Rows from block 2, named by matrix and row number. Rows with one number belong to one attention dimension. Each number is 500 + 25 x the weight over its row's rms, rounded and kept within 0 to 999. All counts start at 0. Numbers have three digits each. After the name is the row's rms in percent of the matrix's.
# v: attention query, key and value (stacked) (model.blocks.2.attn.qkv.weight, 768x256, the v third), inputs 104-155
# proj: attention output (model.blocks.2.attn.proj.weight, 256x256, transposed), outputs 104-155
v.10 091:490505511493472509523500463513504493488496505525503520519515495489491525483510497531553499540511498510446484492520526530472534538496503496472504520515487504
proj.10 093:491528543473506532524528514502472495545515474497512515490507512528525460521500505528515538474522445540496486454515480496540495465517508474480492461491532512
v.11 104:469500441528496490459480448468502491488499515530511541484525521468489518484482511509457474470513509480497530508537478535481540488472504537478506495511496492
proj.11 111:529537490471485505552519487485480466474501515490489486469454505484511528503443489485459516531510471529488544505473471532501516499495526504537501458456528485
v.12 096:490485506483530563476454498518506529533529489490527458496499509546467522498513471473499534536480480509465485509500518531494551497515447476492531529461489458
proj.12 104:526485489539478496514514551514474455512517487497537473524534528502506475481441507480519542472547499496511504533496519530499522483525497504465465506500515484
v.13 091:530481493511459518535447471536514536511515493500477490524517471534503486491505503506557439502470487470510501508481495517515512495451510505539492423474512578
proj.13 099:434466490482533484471552499497476526501512510521500517495446474503532500479517517531502490505505522535538490472517519534537463475471511496489525479539512484
v.14 089:539485483529512564533449542485497471523491495496518469485505522512458574492486481507525489532453460498522459452502508549499471478512477506532471519484523463
proj.14 090:487467532481481504480538489485464525484476483495496505464509510522549450508514523530527514522506489516492458467487494515514440535505509478473525490523511504
v.15 095:560527559424485495481500494513509512485473500463520482487493495467533534488477491516514486492488525514488466497520520468482496496481513552514472539508501514
proj.15 094:449499527513502478488482515519514513494536477477474486465523526487467500505490466511474548479504500509514520493496530461490548505475505461475489537495481506
v.16 091:490462552533481511500487519482531503492514536507534480533511526524509470486486472530468515498509453433491494483502490519499512568482530490531444457487513515
proj.16 091:486482537495512501518540497469470453469474519471498516503549510453490545525490470482478469532516495546482502484510486513533488478500541500488494533489487487
v.17 098:516522490501527460507480468512491467495516501503501545480482474479518523501424527510511416506500530518483524487540511479501515505480499500470446499524497499
proj.17 105:493503484505500508529505484495483542518488510532508446469495561515505476478433497502510543486508455493516522553483467500514478485505515515511514477459507483
v.18 093:559537523493494517484562470510485511446470470489449478520485486506464453503491494478507483487504502538505514494474479491492493534495488531457501524463504489
proj.18 091:466504512513522493483506442514494540508490479487484507502545514516494554509516470547492488513452520491521501512511571477489517491466464514485470478497458489
v.19 090:473506535479510540501472500516466538497506478456532496499509481512477565493506536475535493496536536503500554495490534459466497532559520536492454497512516498
proj.19 091:516496500505478473518493503490482452524504478507491513463509511532571485462532485501530516529528477484508521505529561467502488489520504487495496524514467534
v.20 091:494525587482504474564497517500498486492491469494532512502502536487505516495539470442518521515494488490513485508490515544502536462463519492456469500527466480
proj.20 085:538520508499482519501501523523511490496450465477535478529540476498465508482499450534490464490524512520533489519499582522484484460517496489514514475499501530
v.21 091:517513495490487499507506490524461452518507500492520470512490514498487542482498529536505468496514457507510492472492479484505497461525547505464523488528466571
proj.21 090:481538477495484520475501492502474554526528491453520515476499429530478479517493499488552497484494492509510518496506518536512484530494489516509524506494479496
v.22 095:495493506467483504505454497480494525518501530518520495466497485551518500527460502476523489478492503517492490455495486499484468517526488495568491519445511514
proj.22 096:494521467554498482476495497531507508521479516505459516484509515506468469450503492511514503467488532531528517505508453482450495471519520498486516527524492540
v.23 093:487446490559519456544505486495507506527513516501485480497474526479473487478485506550521498456505519541477507531483455475493502477465466507472451516499524509
proj.23 090:506480530453483534506484473486513554478452551474491525499504487470511463532508457491561490541503515525464492519480559450555483490508460487512502484495504451
v.24 090:507508489505517522488503475447522504479458434494507505478509530501483476502518435476515547546502505502512499506471497518513484533512501526553559526485572456
proj.24 100:492535507497499530514508470486452511490506444480508537522488461560465514484500542496518511489507513491461512525476510496521462474506518491473472453541537573
v.25 087:519492460561543517458464435532502498466476483536483508512498511507520496495469537539494522491535504516527497505512497502511474504524469479490491550531518487
proj.25 099:469550540455515485533506500515521488502532493567464544525489480529464519515460512463534548525503530513498515484514517518512490532515499515515471477444486531
v.26 094:502494540517502505493526494557502531498494531493463524506487534521510486494511505470517486493504518499456481505494485511527536465479533512496488473502474518
proj.26 098:490499495476499525456499560544494464493484559472459498500514471519498495443473521476560493514533543554466539506497496499502537501480541489476518504466507549
v.27 084:510518466452563485513487515508498536526455494543513507486489501521492549505484516514464507483498505514480490495493482486505520529522499507517515483481486532
proj.27 082:463555550524476502439510506489503492494472548518457508508515527470526510551508513528491471539465486473522518460481492524503531521489507462498485464504505509
v.28 089:531518519525481515481498493481477498532473491556474505505479513481483524500507531459488507519490462481461532544500503539491543535534491527527507445441517531
proj.28 089:454496541488556501495545456496529492459468484515471512498493502493516482509479493521485502486488507460527514591490475533541552503508499520519471496534506568
v.29 093:518539522491510526466474506529467513538457473486540470494495453531529484487527523484530421492490500538499520495519520502508514482525499547513477540467498475
proj.29 096:462485469493506496483524511526484456513495466500486516495511523492556509490513496492494506482524500519520492514500551514509482550483507468479492501500452484
v.30 090:481507518461477479472551501477500480493480529479474509558532484514490447506486503496520491476475480502486528529511514500510537502468494528461455484498494513
proj.30 095:504505519501534506517494508536509487505509533465518488519437530523468544476522499517463546492463520482519537509481490508539524511483501517534476451495526503
v.31 091:504543491477506434471508518445514560457521488507486498493471519495465460522503465487527493459488501498500545502479539508535474525467517477475524506505505507
proj.31 099:469557478524506493506517498537495488497453474484502559513531459498545553493507500492526425509517488476534528492491474488513495504457470504506531496492476536
v.32 084:507477537542562496491542478500495499496532552492541469489547510497502492505483472503522528470450533496514517480487460530492478461523482531509467444501503465
proj.32 083:503485543460479500524518498496517513479464531519527521491499522482514531488485530519469522521524473510491503500505474511500494551488491432533490488505453476
v.33 093:545519478485494499549480416538514486508491436480485527502488497522495558510480491548507478519518491510546468490522522547476488511488513504523537501518474507
proj.33 099:457476504477505507493498511469488468506506491518470461511502512541480497473466516453476512490529525507501461489502494544524474522491487524493459523451511481
v.34 097:505523547550499506480464508544492524487509540493507505470477475492459512523505511474471477503511508504499507464499504520457554555505502486515492487474484496
proj.34 101:442527528433508513501533468506500490540513508501510486528498544524542466474471516526514474546540479535518499485522482521527504456516481463501464489503490484
v.35 086:506490500471493494494461523485497499497466482536538527513512488520504484493488505498509498453500488503517523441494548524521481450443470535529500520481504500
proj.35 087:506489463504507502494513501529540484521539465526529481534498465509486530522551474468501524511482475489540510518492544503476508483500470517504510475491510521
v.36 090:476507502474488553476520544494471495511479516519527501492460567486504462502497504501512510486528510510531542524483490522526498505518512487526559477525470521
proj.36 098:534519477479464491540555478472488494482489468500481526481546442507522506505488497465542468501507499504500498508507482515471532488512515533500431521529517532
v.37 096:505488491491512422538507476480453542469498465482529523501505505512523483499511503496494507493477483491486509490487499460476571489529517481471476515466475461
proj.37 096:530564507451474495493463533471496531519525475485523497539532508537452519498529563452473473487545482538438515461484499446502526510505515508527534450506484490
v.38 101:498504490531499499497574505525507552490472484509476459533478478441533513508509481490478513477476515437499503462522511439460539517497487548484521487502520510
proj.38 098:536444464502489500458438455499518503523486474513499517525481531491526499463474455482551484506480540481496513473487501452509522505502477477509536527505508475
v.39 091:509513515529490505477472497467559543529501494501469488495494514538514453498489524488513475516489503542489473456513486498527529432553474453477488519488490500
proj.39 095:449556541451478518509483508545490463495529536517511514514484489503489546473411494473499472495518504519492503479476473485509473552548491520491501496492537484
v.40 084:492482531507491501472500529510483498508515503459453489527494499508518505471523476494501510444509516515504502515528511474464479466513445532511487519497467466
proj.40 100:530528498534487513510469517518508509504502458471484516475520496480503507512513518499490502489500439520470521519493491446488476559521505519458537460508501510
v.41 096:500492493492473520462497506525500532558500542530540486473532555537532506517513499489478526484521503490488455495510476435479510547496545478509458498503469550
proj.41 099:527535449501461481530471532532503440485493535513514489453476467540462503475485461482496523496525508508451490502496502454487488458466507498516528506477503507
v.42 090:453489471527516531473498481487495485544539449552466526509498563513515531482518520524477488459479527532506508506453488522482505510517509477514479484489520494
proj.42 093:484461449505471494537500530524473509512487467519498470502511447482491489503495470503483499496479471480505509530506496515510512460500536501487511556471504515
v.43 093:521476460481498525492497538508482505493517467509513493495478526467512534493516477466490483515502535509460491508484519474511529554498519500536539469486516509
proj.43 105:479523503534492477452486470491488486512504513490506520553543490460502496422456489537484505478465491522435512534510557449454517499510507506470530520468498485
v.44 095:467513478565482537496506529482511508534463509504459482505437502477516523516508446488533488483455534483483520584519486496528529464523545518512476480497506524
proj.44 101:535512491478522500502484489517514480487528511519450554492533487514537449429519519505520486517493464518515527498468481518468540510519524503518518497486518483
v.45 086:555506533474466519506555533498501526468492561538471537524501526457465500496503502480493490498496456469509460536516442505512515510488485475505507464519489527
proj.45 084:447486537489503518510513481495473519532469515529477503448509461456533486486503496532455514462512530502499500525507492510524533520466500489449495545492494499
v.46 100:482495504528511523514494503523475522493523503505483490476460534517431562496510514506508466484490452566524537453480538540494516537499494537522533463510488485
proj.46 107:498497494488478505493495485522511470544492465479486494538546499522534513477496508473516535506511479507492478524513544520497515511477533452457500484482490499
v.47 095:479488454508487538513469459557511464441528482534532503459514475466466532499467516534517485463486524498516525520523501467515485558475531494504516532478478530
proj.47 087:496464478499491500531556511466478538535451465474487470488486487464514519452512487524573501528548445457528486526498461482503491450500522521492479435515492542
v.48 088:566482537529512480455503497527507535506456443531460567533497486506539507515517511504504515492478507528487468429500493468516514503502493485506540557508515433
proj.48 084:470457496478513527534469518485520491528515491543450503520483464545466535478544482482471496503548499498495453515484462492509499524512510522472522476489498504
v.49 083:500542439538495533514506487553426487509491513496527500516512487464469455505497486520504483491514482487492524474525461535476485554453535482514512498505477544
proj.49 082:506483500505490479504530458500457547514488496464514536485508501484540541489498500487488467506467521514482546458502478523499478524472513500524508427514470489
v.50 095:520479474529515542519493546477461473502474468499488554518478473516492475501503482522518497491497486495509472496506474506494512505506509454516467519543476513
proj.50 098:477497490464513492494471458525518517466458499468498482509520465470474499510500494470494475512501496460465505455508454505536509515478464508528500494477510460
v.51 087:526479471449491511476457503541540488540582488472542485497468482501516520487501543510517476510526512492499511455510501489529483494520513526492501493494482512
proj.51 096:471503526550462517486527518501510526484498488473551474517533530455526491514575463481577504519472475473519508493508485500499474486519490473490482507502501478
v.52 087:437524485475510481512512477470527507474502492478554475521513481482461523479522466521465517458498444475522548446503525457496507543463554469502559508526521500
proj.52 089:538477542534500484481461504503492488506532467511526512533495454474523541499448497431490478497548521484489534433507474494514558511485520494485463510500513501
v.53 094:490493492516527503519505466483510513480534491492465532476484454507484458499506464534520503466522521545515480419492467522533506495530464510494520539548517480
proj.53 090:464548513463472499496468490528501530512559476506497467561541534539448543444508502484509494499530512528462503512501486468481497493499453473476478489475505506
v.54 081:593486530479495506494489505416515515479522498504541515494508516508461523517481505523491526521498497492443484493487498506503463503501507529475509465433518523
proj.54 087:509505493502497486524534529489464523500523509487523504503535536478516452479522444537520518520504506550443491506490483518518455509512500467537506522600522540
v.55 091:520497502502478508449541487527515505521497506493528521532466487540495482515454492502484513508463466446432509469503445500485507467538518482430481499468501460
proj.55 089:459483507517494495551503504466525550480526512522510526499521515532485494487449462480522508463507516494455498490484520484482508520505497511517522498520467419
v.56 092:465536485481504479513495450474496504516568511513521477424495520502524532499532440519480508541511484511500475499474520495500522546522468424500543495522503526
proj.56 092:516536486497529486488512515491504516500492555484516510452521483520488489489452548497509511471499509499445513466513521528463521490490486521499512501461475510
v.57 087:466529511481481477556484506523502497476514517482488493486466501503517484495509529489506557492501518454487539470492501480467481504504475428488541493500488506
proj.57 103:514514513527508507484525510544512553505454504480540483525559468508491475449503521515508481524490491473543497495505513480500504487485481498504473491516489485
v.58 094:480477552540474484524495444538492510510504486502506509504499493500527502471533459514480486500526493473514523497492434494473486496465494443479528484505494521
proj.58 100:513496503449509498487483459498490506485509500535504500470517551498471500472480502486475504496487495502448488511521454519507487515474496487487525525501478489
v.59 097:503466513530523554459537477531484538481509533489501460472523502513546509502506498477505518430470457467484524522481511478521494493499449509492543554492498484
proj.59 097:509459511520510459496492553504503475476496577481504506465473461496462496505495494495467510507519545502435519543506524511493537523514479501500492486510485497
v.60 088:517485517509525495470490530553516473480503484554509508467482478486498506488495526517509509515452481480499532539473533508552534496462508532542533459507472488
proj.60 093:527500504509507491512520481457510475501490529548502485471489451496531483533515515437565506504525537491523495543506504490466542461493463458505490488496483483
v.61 087:517534486531524468504473526508494509463493523513494481500493502501523538479501527496492503486504546493493475444511481461484438515469503525506505498544453478
proj.61 100:486543497477514495534507485539493478510489482497470548478537546461477481498478505504497505493506501541458467493489484436468462489475492458467530461496498486
v.62 094:544502555465499520489466479527481481485508458560449490493477482507490513491503480536514473530514538521481509485492508422476501427500518465521544493460478505
proj.62 094:460496504506492486519490482492502555497497515482455493506487468463536478470514563474560500498491452524472487453501489458505438521482470498498491514541477496
v.63 090:535498506521508471506463549557490506525517476521498471502472495447505515507505502513489478502471531517473484478469475467530517513510511516492523524522508484
proj.63 092:510482498509490532501535451456487486500510524516524486512499482473505503493517544542512555507500495500524494509500472520524484498508522508552480493513506519
v.64 104:499520460499481465480526517490461491503505474516508502500522510493468510489524485496500495529499530501504471496469491508531500466496509455493442518466490493
proj.64 094:500490496468520442489508526515504496487498484507507573513480503522510520506537466469545446522559476509510476503535474514466500509511512475563531525504472525
v.65 102:507519494505523495489509468483534456495489536524528517470493504426519526498517495514501514515507495552501524538521479510506496534502490509507485531451476519
proj.65 088:420513525488479521508507474471514527451512531523561490481504484484545510484491502481454543461504499496501494496469443491538510495494479487477558487513549515
v.66 098:502477546500523516456493511496492457438502511494514474524506506520470523496522466506502543497508528503553498476519498487519494486512510452485535495485510514
proj.66 083:456452504436483489537472463498475449461466528460518459552464509496492483458494549495502519492515525567523529484480498465535483525478521505548548473483518538
v.67 103:506511499504492516509515504528498510542517497472509526496502501494503486495510518495505514509495520429509514478471502525462509485476489490439513492543535483
proj.67 089:472474488515515482526472504491522502499467524478495526490541502526520486471478527507490490504488475441490532521513512479524458490461528506513497524496491507
v.68 099:496503497522504515528437499480517478482501480482497497521514519512506522509489513534511469524516512487487486535477506538523504498554510465442510520507500508
proj.68 091:491445561451499485502502468532502494526499524531524507482449463498473465522518544461504495515500486488488555491533497494504459483474527520478574506487496501
v.69 095:543519522522524486544489495484525532489471499518513497507508535492479526502516460495490515498521494451520478485470478535472526539542492533527500514499486510
proj.69 080:483591484539510467517511465487479505517490486478516497496499539462518510489483513545500523470529501519513506462501514505508503481507529497509527478491480495
v.70 100:503529523493498468460505481528486505456497483456506509520515462526495498498511488491515492559506503474518489513473470486544508493458501487418539446491524515
proj.70 091:522482534448498467512503507453504506502473522510484514549483480485493498519443426478473502521551483536538478507515501483480507519537504490503516526541490523
v.71 109:491506496451554502488488504484486524499526482476499468498482500534495464505483490530511489474524468516499530490556547496464487526476517437516509500491498506
proj.71 093:479514497523513521542528504552480472506506481525501480485513529497470501466483508511471486510513486502549500499477473474496498517513532463507508507502510533
v.72 101:489482509508521501473524456450523520486533489542523527470497512523474521508503521502528482545508450486506498466484490488510512522453490456495503449509487473
proj.72 087:456531551562534491512450466478540454500524498501482468510424470471522533516503491524514519471529494521539442488490574499520474490498501497547499515534497482
v.73 116:505532478492524481527487506515490496506492471545493541481495482486493493494505492505513489533513514466490480542495492510490530459485513540505539457481482484
proj.73 094:524468502529537474484511481524497520510526511495496478481494458514493525532529503475528488510500435545476497487533517488522535512521515509502470535486470496
v.74 096:432517503460509514469514516545512509504466534497499535522480496491472539492486476539483512507497477480451499520501524482484479456466510499417494471490487458
proj.74 088:483495498511520487540505511539528503506527500509491535543502490519516468514540533543520472509468543566467523499510469537512501521460525488526449529504497502
v.75 098:505476568529492442539465501460523532464468554500474563529499545488513506504513478476518485510524528451501496447463489478556509519483510504526520478542538509
proj.75 089:470540511523467447493517501470495493487461547452448531494516523480495477550472459551458506461480459549519472497500501484508484475484527509514524540492499492
v.76 107:556472506510501464507474508478503487489443518550505492518488524464486484502512502511504487491535499529527489464485485473514504508497503469529499525482534482
proj.76 085:468480483512462488509477499485493512526466480498482484500458517500483479523526566501479509535500491453537495498522516497471509448514537545504494508494502490
v.77 103:511531542504461463472478491522462515482508493539486457440533518513503491493518474522519508526453550508469534490468482468531522487425514502473472464581545508
proj.77 085:463525480558518496475486513460490506521510523445476507500514494513532506496509546509489457492490487461475495516521447490535519527497506547516478527496480441
v.78 119:491510523520478542505475470515472481540522490487472472514495490503514502513504522493510503544492491536502504518493539471457478565528489486516437550477449481
proj.78 104:460480436462513514494518519509504494505527531474491542504508490461521468511470519501525472504545513520486547503511510492535473466471535496498500529449517488
v.79 115:536475524490486460505464507550524549461484516500484490488490504534466470493499492525506522530510460469500472490500517490530489481494481479431496472480509499
proj.79 094:496497523491469552490472500462456506515442484498482500506481513497507530522493503479555542493461502485514467506480507573513495504524484480527506495559505493
v.80 107:512515478490493485546516500462515482515511445516473507479532522496477496492504515486469507516477494483499518506450460487506488503515487522519509536521536487
proj.80 090:495467550455499501511518498524495451481495497494430508484498473534471536510531535496519512481477466500505500505513490494483489485507481485505482489501468471
v.81 108:462483476495517520523532505503485493523501451493499502524488468479536509495514481497468502500453517539494487498470450489500498489480478550499513525502479497
proj.81 089:568507522523490479514482501527517505479495459481487498498508490469497485498475489506487510465513519513449536545526491485496517491513477508445483482551505522
v.82 103:465479459504526500509541517533478485501518503493489459473486529509495478485529479534522501510483500490497515526478516511497492504470486495525511476546529488
proj.82 089:488519519453468492497523525479502490522515537491502499503536513495462553457454484508504490481518522529454519486543478519495468505521480534485493480501488443
v.83 106:494476407505546523467493484517501529506469504553502497482482482466492498517457487531494492530510523499494499459516482513487483459496504481543492530514518525
proj.83 085:504487487493494518547488514550481504492481487543520502502521496488508477512545487451469482506501510454472506497464499507466532521478532501452483493518486524
v.84 105:532517494476524483517485481482482481503518533478509504489483503492521477505489518483464467487476493504489501492507511485492479536541505563517488466506479516
proj.84 092:479495510538508505516494492499509520473571483437488524499492482436459526514512506496518496533492485484492523516491492501478469471511553478490520507509528485
v.85 098:505512469469469497533489539485523478506525513479501468528522484511554484506460486527504512443511488509507497539492480489559491479526500500508536541507480481
proj.85 087:493473468425454504481527491505510475491514491487510508529507504499483529539481471491521483495495482452517480529497525516473424455500506470478511497438526488
v.86 097:487494517515538490474467451477510459495502494503489516446519517506457509484559515470494517532514495489483507514508521516495472486510482506445514523456464486
proj.86 091:492463493527552447510504472544532514519519519501490474472506469478525523522481469449476481518578502519510518518537472484485496517506507531487476487494481517
v.87 102:498550555520514517461525528466526476496510492509481486470484526488506503499495460508547497471454493508491536495482494499448477522464515481504477482518485535
proj.87 086:534481553443474534508473518524492476512486537504493492492521507502524491468532512511434507477475509501507515473477450509521502465479494478470507507465525509
v.88 104:509543445423498495505526525470502514488479499492487525490477515497505462513453523497520465484526506510489509513534539548488490494506536526513492501498530485
proj.88 092:493508495568520513500518502509461493486510529495523472451534450529466550494506520504516476535485498521473512498465476513522533507497503470476502494458525479
v.89 116:516476489508539528492496522470511567489471475572487495508518548544485488503509516485467503502488499488504525504484456525512513497525488493490489491515508543
proj.89 102:480469501526512493513495495495509472496496454536457470521493522542505544471479528456528480478512508508524526497486509510482495489499486493496500503515498476
v.90 104:514526496512493529482512493518480456486514524499567526514503522459500512491502506500496500476525511524508526501489485488524488489486507459522518519533524526
proj.90 095:470469542453503523482493520516499449483520496514514473472531514483522508500536490525507503456519467548496529500481490461517520499510478473525521478471512524
v.91 104:475457462504487463549508486476523467506521476485519482531465499526489468499482528526495521546502525568480518498500479529530532536521510527510525546511483503
proj.91 094:487497517527478499560476489500482532484500555481532499470460533445500504464478502475487510502477493477495508531468470516512509497491522522525500459478507476
v.92 101:526528520496525483487521488532510502470464532562572495492497489473468492493476526528494476496525474497491507531504483488423488468503513531482504475469480502
proj.92 092:484494553439518520526522486548541478467494503499531553542572498518507486494494517507507536497485545501505507504486501492509475501533475468510516525510491501
v.93 103:489494574479495520499514498540523518546518495476506446538501511510512515509483488473485529515466509471494524501493525536519496498501511488431503466480515505
proj.93 087:451512437505538494504483527542482467535490496501445543557526480510511512495502486491540455513518504529513526514531475513491483505454504488522485542481493513
v.94 110:522519487501528477492490459549500484441498548545486498484525539482510499505523468520487522485494514464500475485536506522512525488496493496475495482507520523
proj.94 097:458482498532533494473486508473504528460488505530448465488495450486496504468456484508537505495502456530486517481484478526520501547517517536492508511534497448
v.95 107:533518502449530477513493473500483508496482515504529497499530505503498483504506503517498494519532504497491457501520524491483525481473481553541457506502514514
proj.95 088:512508550527480503482454513483495585482494495524478462501504503437537464459479501503552515463506475514491485526487511516503485488502460466464506496527505470
v.96 111:483488468476485480493516510492528545534509500486491460507499510501501529497503499483499488495493525477488473466462526471494503515504555491433463525507528473
proj.96 097:506503483541506513481476506534541514508516492515486564456484489451513487468509526551500533486502491473492486499518506548463483454520502544455445542491492546
v.97 096:552484547486482515491456484476489504548463504483504477551507461491496510490506536503494512513502474473500499520559528493502513495513496517491463507520542529
proj.97 083:475488485488485509505499478511532522462483493529507539523501524472504498507513480448525518474507524457513448466467513497491440488481515481508475484559476499
v.98 110:503510486496585490492493497511502500461455474465485520482534470496482470501482505498497461513496485487508495487558508506474479499536508507482490514509452497
proj.98 081:556511468472519508497519489508503511486526449515502507488516481469521498507530525507562446515483500499490490529489513463492490528529546447474500497533492531
v.99 112:475511470501539498496519513512460465551525531519455499497512478481499513504496507498477482507505501515535485482520497487498506464516490523486508526501501479
proj.99 091:485520480497490508488523531483483465488514480496461496519474433464463548501514493462489502499531526513482518451492497477497513516502473472501462539503487498
v.100 112:503538505520489521502499486505538520490514489448515532537478507524520521475517501512523502487495477502486465481490478535516484508471525509496511512505534495
proj.100 093:545561497542506471505500484482542524483452519490524483492520477465513501473496483494513456482469527508521460472503530510506503493482562485526523470490498501
v.101 097:506551524502529500492517531481516527494523501491465499479511521518454538489487532496486478472495466520495492464479527516509494492499502490491531495530498481
proj.101 090:491479537482466470469510493513510514470485454492477487474500524493503520501472487510489492539496499519499470550483554516487481516500531417466529522542502514
v.102 108:487496483511496481464507524495476506517539463489517483490496528537539507511493508490492528534514539532490514497533532550487497492521511529528514491572538475
proj.102 099:488490473517512487521497495531469505552493456535498528498471515504521516514489506513461519502500453537459485520524492499478490484490486484483506512479475498
v.103 105:521530493483525541531530499486518507497487470499476487473502490471523470516465513494525488503473531454479518453478530508523502499513479544520484506520508504
proj.103 087:480524517536500495499473525509477508539519523509496497433528539556506510487457484496467522494522492449496510465513518556506538465485497512502493535488471540
v.104 108:487526474506537511521500520459477505557504485506505491498493452523511475487526467513532515482506490474520499494478521512500498512498528472453508465513486491
proj.104 091:539518484503505501475509496505453500525486495514516441493486517474500533489476482464489478532520459527511468506534513530515518495508478475529468510512505531
v.105 101:485482516489518487496501497493497498510509505511494508512498502507517537495503488511503506456488417540491497511466478546492538525501504476510491483521531505
proj.105 091:568480460500485519471492459502511530523553448500524463528498499509494488522544509468543495489488578479506518485507472526472494494477496490521480519494521437
v.106 101:525505498530476483516543545502508461486516560507533510499501491436496502512492491483502480545502511498513519507531505515493493470474527527501490492531501524
proj.106 094:468511432501514504484513542553498469475484473470474470506578513507498527527479513464442500537464522495501496476456523537505543515518478531540518484473481475
v.107 102:497481508501530446527539494487543472461525494505509452475520471465480470521500515475516455510503514477521538485501500449536484510476497437524454460517498503
proj.107 089:471493566504462516467505547477505479497540492464467452480499545478476541492523510523484535478522497488513465515492544499470490491558439494508514517523491510
v.108 101:500492481478517460510508497473511447468518521511475501470529508491502462504507510513492503498542519511501503481501546505545475485516512519510537538524561479
proj.108 085:531474507447497485521517526523475487520494520509462487453490479474519477514507487525469516504528482521497542574500515477491504521508511531445494448479502471
v.109 104:501500510503524512502533493444480545503507427521506493502520523554528487506488528510508521507461451561521541510515498483483500494499479453544541462496512490
proj.109 090:474440552494508488501492486524510479470516518543495480515474504527477501501459536478499516517530549495567500518517496489481475504476485477542460520511476530
v.110 109:516470442475501524454524518447490480492537475549531527541525498517530557500535501483493510491476501445509483490463506491491505520463484500534513526521515479
proj.110 100:526527500452501416460486501486524469476518475542491494519490498565464484530574500516492518519534476520511482521534525516472560500480497539474505500483484516
v.111 112:502514522470484479443471533540508529480515514492505517504460539522501496510506476499504501505499464520471513510499520512482509539469490483524459503476535533
proj.111 091:472486453437486523472486519439538491503491479492508536491495473504494510516515487536509457463489553554502468486487478539469530512488514495555510510509546514
v.112 106:483491491504524502508530503516510479481504495526469475516474520498473516494520521474501475538509464548522483462535506487443504520498481549541529532491492476
proj.112 092:563513535569525532512445506484473495496477495522496521491507484515532517537529517483511493478499535485493518490484487510522501519503507515466508489478492503
v.113 111:461490543478526454487458460496480496517493523476444471500512516466484469509479497482493485499467479478525494474498479494524493486506518487463474479505525476
proj.113 091:431543518535510522536533519513498507525478506504445478459479432491519506469496501478504540505487487517504476480510505490517466506488511535531449525504486507
v.114 101:494475489483495519482515515486517468517492456494479549488532531522491460517479512480489500489512523456511496511504520513473514520488449498544488507511519487
proj.114 090:542474514480507477509466481526536487419545460477469478501499517466496516512493518520510493503497467461486482497467449492492473490537484512522482484521499518
v.115 109:498504492546516509526497512480513484520530519480517500471485542522501550496506506485516516470499499484520505508531500513471481496499481525555503451473468510
proj.115 094:501545489522457499504540461492491531517503533481534487478461475528539552481503503493518525503514477480536512530522529494463442519518511497449498487464482486
v.116 103:453500479449482492500484525513499552509513509497512527541499565540522509477516488508488497532540480506507503540546502542521545476524471465483474557487486493
proj.116 088:505489498527517542492527455492469517534508455449490499504564499489496524506502482554476531493493498556490506475518497477525410498541509500483485458519496524
v.117 108:487451491468484509512466520541478513497515494505468536521508555485522486490550500475536538498486490522498522522497462506466546517499484538542503475516511462
proj.117 094:510481524508500552494504505503494497519484496559469455524432495506518475499493478509521517479469501503546513538504494514555503479509502486487483507488516506
v.118 113:492492526529494550485515522507518510517523497501517482486487518512516465512487480486531485492473471567532493525532520514493493517521483510504487484479524509
proj.118 098:514493477479492529509484488544483486512473453468527487545500493482528540495457486481460523482543546557507507456493531493500467497462498503548508504446490483
v.119 091:445484466488495513477511498487498479530506510495506481531458585504512488506512478512474555449510526504547526539518505511488505510520478509520484496457538497
proj.119 085:496490494545503500502530497541474491480522511552535519534545489477533480548541515502478470448496447533521516534485495540540481491475470529542530527506471503
v.120 105:482484469500515560502518491458486526508537476531517505512449516501539547479500524520496502505492489497474539457485534512494511499505491504510531506505475501
proj.120 096:479513490483485479512501468501482515481450504541532476479459443512488516506523515496532511530517489480511509466531512482517495495464533523456457518489506461
v.121 101:489526492498537489493536507505505481478498535468499466482540530487506563504488522484473504471499493549523451516522480455518498496481517452512536577490496488
proj.121 087:466505495515509503521474508492496487539562484474485501488483472490510504468480491477519501540541505488539484483484507494511484526488488506478523503455511503
v.122 106:473490481473551476452506473479502502452501520488520476482518527544474487503504503496513467497482503523488502480521505518450508539490529488512493474510529480
proj.122 087:490488471538518509539522494524528517509551440480494495526510498485502462516491520496498502539531537513487486529487502450493466516534519520525454506541470505
v.123 108:501489534517530439468503511494467531526512562496522504465532534509495449511527466483510513463501516491509504469511509495487525506484518490504467463512472494
proj.123 087:531516513525522478448496570475501542493534513472436508533486556489540468467507494485500460503504467541520436509495477478520477497490495535490515524510484483
v.124 101:500535470514477518465508531484507484517511533485501512496494495493500548518480509475532476490503523482525520520473460465513462494486521520508512434480537538
proj.124 091:524504489465489487503485520505520453486466520492517513549473444501518530521509526490477499533505543500516454534503585486477473513506523461501479480498467495
v.125 108:499479545525491496504531504503522469494503499539461501508483507506494498505521473516509508506467549544463517483516528491477513493494510502488507485565469464
proj.125 088:454517506457509512489489515541519507494522535513464483495521515488501526551483483485519483477481508512487473491497474516553498523544528521480505452458511515
v.126 105:514517516477498502510527520490501485452515522516511488519492502478526524486515484509463519507481512499488509505537552506446531500494517535544489504476460509
proj.126 095:504525494498491528496464505521488504474523506468494480490541479466497488476491473505467527503541450532510532486485499518504543515489487530492500472481518463